config.toml
crop_scale_min = 1
targets = ["gadget"]
num_classes = 100
norm = "groupnorm"
hidden_act = "gelu"
depths = [2, 4, 4]
kernel_size = 3
mixing = "mixup"
init = "lecun_normal"
residual_init = "none"
optimizer = "nadamw"
max_steps = 11500
batch_size = 384
lr_schedule = "linear"
final_lr_fraction = 0.1
Rows from block 5 of a small image classifier, named by matrix and row number. Rows with one number belong to one channel. Each number is 128 + 32 x the weight over its row's rms, rounded and kept within 0 to 255. All counts start at 0.
After each channel's rows are labels from the 100 images, of 14848, where the channel reaches its highest value: "lies over" is the class under the peak. Only what is clearly more common there than usual is listed. The data: renderings of 100 made-up gadgets, each built of a few solids, in any pose.
# convs1: 3x3 conv (model.blocks.5.convs.1.weight, 112x112x3x3, each kernel summed), inputs 56-111
# convs2: expand pointwise conv (model.blocks.5.convs.2.weight, 112x112x1x1, transposed), outputs 56-111

convs1.52 [102 146  96 114 138 136 137 101  82  91 137 136  30 125  94 119 105 170  67 139 113 144 132 104 119 132 130  64 103 135 134 104 117 112 126 135 137 131  91 128 108 119 111 122  82 179 130 115 195 114 114  74 100  78 160 130]
convs2.52 [ 94  57 112 115 110 133 105 171  75 115 133 100 140  95 134 109 108 113 141 113 167 128 153 110 109 138 120 137 106  71 155 175 103 148 132 117 148 176  68 181 149 148 137 170 165 190 147 157 187  86 199 129 141  60 152 124]
lies over: main colour; second colour

convs1.2 [139  86  78  92 116 124  82  72  98  40 120  69 132  86 109  93 113 135 135 136  84 132 138 132 115 128 134  95 102  64 122 105 160  87 122 123 115 136 149 109 114 129 141 138 117 132  84 127 137  82  53 131  55  90 120 125]
convs2.2 [126 148 164 160 181 143 130 158 143 150 138 177 131 153 143 178 179 180 104 151 166 117 116 105 149 122 129 142  93 126 156 150 170 122  92 140 149  95 174 127 131 146 129 127 107 116 124 125  96 128 109  95 126 142 132 174]
lies over: main colour; second colour

convs1.33 [140 157 178 171 168 182 140 149 172 127 191 164 157 201 121 140 137  86 135 106 139  50 121 135  98 143 128 121 157 156 181 111 128 108 156 158 149 150 107 152 152 141 127 121 153 114 141 160 171 124  82  61 170 140  69  98]
convs2.33 [127 118  92 124 105 114  85 135 152 123 107  53 121 113 116 149  74 116 128 106 112  92 133 162 108 157 157 124 177 117  75 146 131  97 152 122  93 155  82 134 166 108 117 128 146 144  98  42 119  93 100 125  93 159 124  60]
lies over: main colour

convs1.12 [ 92 102 173 112 128 129 165 145 101 152  98 106 133  69 126  74 107 152 154 157 100 121 140 124 135 164 151 128 134 107 115  66 128  59 131 130  74 101 140 108 121  84 136 156 148 137  59  93 110 127  60 178  94 109 148  96]
convs2.12 [153 178 151 149 144 174 220 151 135 161 134 133 145 156 124 130 141 109  51 164 133 132 124  91 149 156 124 180 132 131 141 185 174 172 152 171 191 137 165 167 162  97 145 162 141 103 148 174 143 171 123 164 137  93 144 157]
lies over: second colour

convs1.56 [152 121  70 132 124  84  48  45  92  63 144  69  47 142 141 134 137 139 191 171 115 101 149 178 150 146 139 109 174 135 120 195 154 108 150  47 141 200 130 156 125 187 137 171 119  86 141 159 150 101 126 144 125 111 151 117]
convs2.56 [106 112  67 118 111 147 180 119 182 116 167 108 113 128  88 176 108 142  89 165 150 105 121 119 158 151 126 107  94 144 111 121  90 119 180 112  85 147 107  82 170 160 139 160 170  27 120  46 154 104 135 113 122 112  89 131]
lies over: main colour

convs1.43 [110 104  67 120 108 206  99 119 152  73 127 100 196 136 106  92 148 111  99  92 112  97  78 112  95  87  88 100  83 118  92 114 151  75  91 114 124  99 119  77 132 106 104  98 100 154 161  97 168 151 111  11  81 123  93 100]
convs2.43 [134 162 122 180 213 141 127 126 163 142 118 188 136 145 131 168 164 136 139 127 163 120 123 171 118 125 151 115 169 105 128 139 100 127  86  99 152 121 164 130  92 139 120 133 115 134 165 143 145 118  88 121 114 191  98 156]
lies over: second colour

convs1.11 [ 96 124  90 103 135 165  82 117  94  55 164 117 112 150 138 115 169 111 113 131  82  77 111 183 134 160 106 113 117 108 145 175 110  59  90 102  86 119 119  97  94 141 137 117 134 141 136 121 134 145 103  67 110  91 123 118]
convs2.11 [170 168 101 113 114 126 114 153 169 160 182 134 112 155  93 123 139 144 119 134 134  87  94 107 130 161 139 144 140 131 104 156 144 127 148 128  92 140 161 162 191 143 152 156 165 105 127 123 160 149 129 133 159 116  85 145]
lies over: main colour

convs1.90 [135 123 106 143 149 163 132 122 155 112 132 122 150 154 142 163  83 148 160 146  86 129 133 154 171 172 125 153 204  85 116 138 117 168 152 121 162 154 151 196 120 181 138 190  92 162 119 105 136 186 178 132 177 112 124 124]
convs2.90 [151 183 111 131  75 211  91 144 122 165 101  76 163 106 102 129 105 118 188 117  68 109 108 133 105 162 142 127 167 164 105 138 121 162 139 126  85 104 106 170  74 127 141 167 104 189 128 151 111  98 124 103  71  88 141  90]
lies over: main colour

convs1.3 [126 126  97 101 153  95 163  66 100  59 143 138  78 121 115  93  97 159 157 153  94 124 167 139 129 140 131 120 183 138 127 233 108 141 165 106 173 161  96 195 112 216 131 149  99 155 164 133 161 120 143 120 132  84 145 111]
convs2.3 [ 24 104 109  79 101 137  60 108  94 113 194  57 121  96 138 107 134 128 134 121 132 133 129 141 122 132 137 169  87 105 184 146 120 127 114 117 141 150 153 112 157 125 141 143 108 161 158 179 110 113 134 175 127 141 166 126]
lies over: second colour

convs1.76 [139 162 152 165 175 136 101 173 139 129 168 201 155 141 152 153  98 197 136 183 100 135 135 135 174 103 112  80 127 165 105 131 113  78 110  71  68 177 118 136 144 125  81 137 180 107  60 127 119 109 120 101 109 100 186  95]
convs2.76 [146  50 155 146 115  59 158 144 139 128  90 152 145 147 124 150 100 158 107 137 115 147 151 130 100  86 162 155 126 158 115 142 140 135 190 156 140 152  78 105 170 146 148 110 115 159 132 104 148 112 145 120 139 120 171 112]
lies over: second colour; main colour

convs1.86 [113 146 119 120 131 183 146 195 148 158 131 167 133 140 159 149 126 178 149 164 123 156 177 158 165 179 121 140 160 106  92  91 166 169  97 133 125 121 209 151 128 123 185 189 138 212 144  61 128 194 197 155 172 128 165 158]
convs2.86 [167 159 181 170  92 150 111 148 101 129 131 145 157 114 125 106 107 163  92 124 128 129 150 120 126 107 124 114 164 152 119 107 147 164 194 175  82 116 108 129  84 111 160 108  62 114 147  92  88 122  92 121 140 130 146  80]
lies over: main colour

convs1.103 [121 161  98 166 156 123 135 153 139  64 156 118 123 157 169  99 108 132 174 162  94 101 164 131 117 142 111 150 149 146  59 173 163 120 138 122 141 147 199 164 189 173 182 182 159 163 146 117 123 133 116 133 166 126 130 180]
convs2.103 [115 128 105 153 150  37 129 134 154 108  30 115 103  95 149 120 113 149  45 137 141 103 120  81 104 116 123 110 121 122  99 140 116  68 126 115 101 167 132 129 136 128 135 146 115  67 127  77 132  96  69  71  77 126 139  84]
lies over: main colour

convs1.87 [136  72  80 129 115  85 104 121  98 111 150 152 109 115 144 160 102 169 147 143 107 183 121 143 182 135 207 108 134  43 153 145 126 135 131 129 137 208 139 142 121 176  64 139 184 124 117 127 150  99 161 191  99  87 141 158]
convs2.87 [128  85 175 152 172 110 155  95 105 134 198 145 155 143 144  65 117 104 113  89 137 151  71  94 157 188 121 136 110 146 138 145 166  95 108 119 156 182 177  92 122 153  67  98 123 103 154 127 136 111  96 100 154 120 141 105]
lies over: second colour; main colour

convs1.20 [109 159 125 134 156 187 161 174 154 139 101 164 142 152 136 146 136 184 165 139 114 182 132 166 179 166 148 123 175 126 130  46 162  96 176 166 115 160 170 146 127 116 143 140 199 139 140 117 132 159 154 131 141 109 169 124]
convs2.20 [ 88 135 124 144  91 160 173  93 139 123 101  98 132 109  97  86 146 183   4 176 113 122 158 154 103 132 116  81 186 134  94 110 141 134 145 161 100 133 163 116 137 128 200  95 151 106 186 114 130  92 110 138  94 102 131 132]
lies over: main colour

convs1.70 [118  88 155  91  76 121  71  75  98 110 106  86 143  93 107 110  98 122  94 105 109 122  98 126  93 126 133 117 110  63 157 117 104 148 133 133 179 117 121 103  87  97 186 106 136 178 194 137 152 182 135  82 168 140 124 109]
convs2.70 [134 125 110 128  63 123  79  90  72 150 156 125 129 127 150  98 124 145 226  92 105 126 144 185  93 184 148 125 149 158 140 119 156 119  92 152  89 106 117  89 156 149 110 120 168 229 128 153 104 143 139 190  81 123 176 156]
lies over: main colour

convs1.69 [119 115 154 137 151 122  91 120 128 129 139 105 108 137 193 169 101 162 210 158  89 161 187 185 155 202 145 134 198 115 117 135 126 150 165 160 127 179 159 189 132 177 173 179 183 140  88  98 120 126 142 239 181 122 160 147]
convs2.69 [113 117 101 177  57 109 163  75 110  91 135 216 129 123 104 114 118 101  35 141 166 162 146  97 148  53 137 118 202 195  81 107 126 139 183 120 111 153 142 155 139 150 133 137 118  53 136  79 100 111  82  79 158 125 175 128]
lies over: main colour

convs1.83 [ 43 118 167  65 114 168 164 144 140  72  87 131 118  72  83  81  63 111 128 123 112  96 112 146 112 128  87 129 139 139 104 119  94  88  98 158 129  81 110 125 119 139 154 125 110 152 116  75 106 145  69  84 134 153 113  89]
convs2.83 [149 181  95 117 170 160 182 145 152 125 117 163 115 153 130 146 128 177  77 164 163  87  86 116 113 143 128  87 110 107 132 174 159 128 143 134 169 126 191 159 180 126 117 117 164 105 172 137 145 136 112 140 127 160 111 182]
lies over: main colour; second colour

convs1.78 [126 102 102  99  97  95 130  81 106  83 134 134  86 128 141 112  65 139 131 130  31 130 155 141 162 134 112 116 123  59 107  86 107 124 123 155  98 125 145 150 101 150 106 135 130 101 109 145 143  95 152 112  86  57 117 189]
convs2.78 [124 142 152 129 146 171 185 187 164 179 157  68 172 118 144  61 159 105 114 112 110 119 108  96 147 140 132 111 137 107 179 157 146 153 118 133 139 105 170 119  87 122 172 124  81 109 108 148 103 138 110  84 171 100 158 114]
lies over: second colour; main colour

convs1.54 [ 81 135 169 107 103 135 134 101  84  46 160  97  73  81 107  98  85 136 125 163  73  90 185 190  91 201  99 104  99 126 119  98 113  98 143 135 129 108  86 124  93 133 187 143 104 179  75  83 152 136  78 149 128  99 158 100]
convs2.54 [163 106 160  94 184 162 169 162 146 105 131 127 106 142 101 151 134 156 107 121 164 122  67  78 128 119 107 101 112 188 139 181 202 124 139 167 160 141 150 171 183 189 123 137 143 108 103 143 124 101 141 103 153  99 142 164]
lies over: main colour; second colour

convs1.37 [124 110 117 112 114  93  51  82 118  93 100  64 113 121 164 147 129 108 171 129 138 107 137 171 136 141 101 140 180 127 126 171 167 123 135  84 145 164 155 166 124 205 136 129 119  58 118 127 101 108 111  90 154 109 101 137]
convs2.37 [ 91 131  80 122  88 111 142 116 136 125 172 130 162 127  98 109  96 103  44 111 116 127 148 115 166 140 169 113 148 133  86 120 111 101 178 156  69 186 122 119 177 127 119 107 140  89 127  94 171 106 129 134 113 162  97 155]
lies over: main colour

convs1.42 [116 101  98 103 137  79 129  76 113 100 104 124 122 129 103 128  94  78  98  76 148  94 126 115 104 116 122 122  93 111 140 122 137 177 110 123 183  80 138 112 129 127 112 134  83 147 152 136 149 141 179 107 125 145  71 143]
convs2.42 [115 105 113 118 149 131 112 108 115 152 147 113 184  95 140 111 154 109 181 104 106 140 136 162 129 145  61 125 144 139 165 168 111 110 114 123 140  74 163 129 142 141 116 127 111 144 130 170  97 106 125 159 111 109 144 159]
lies over: second colour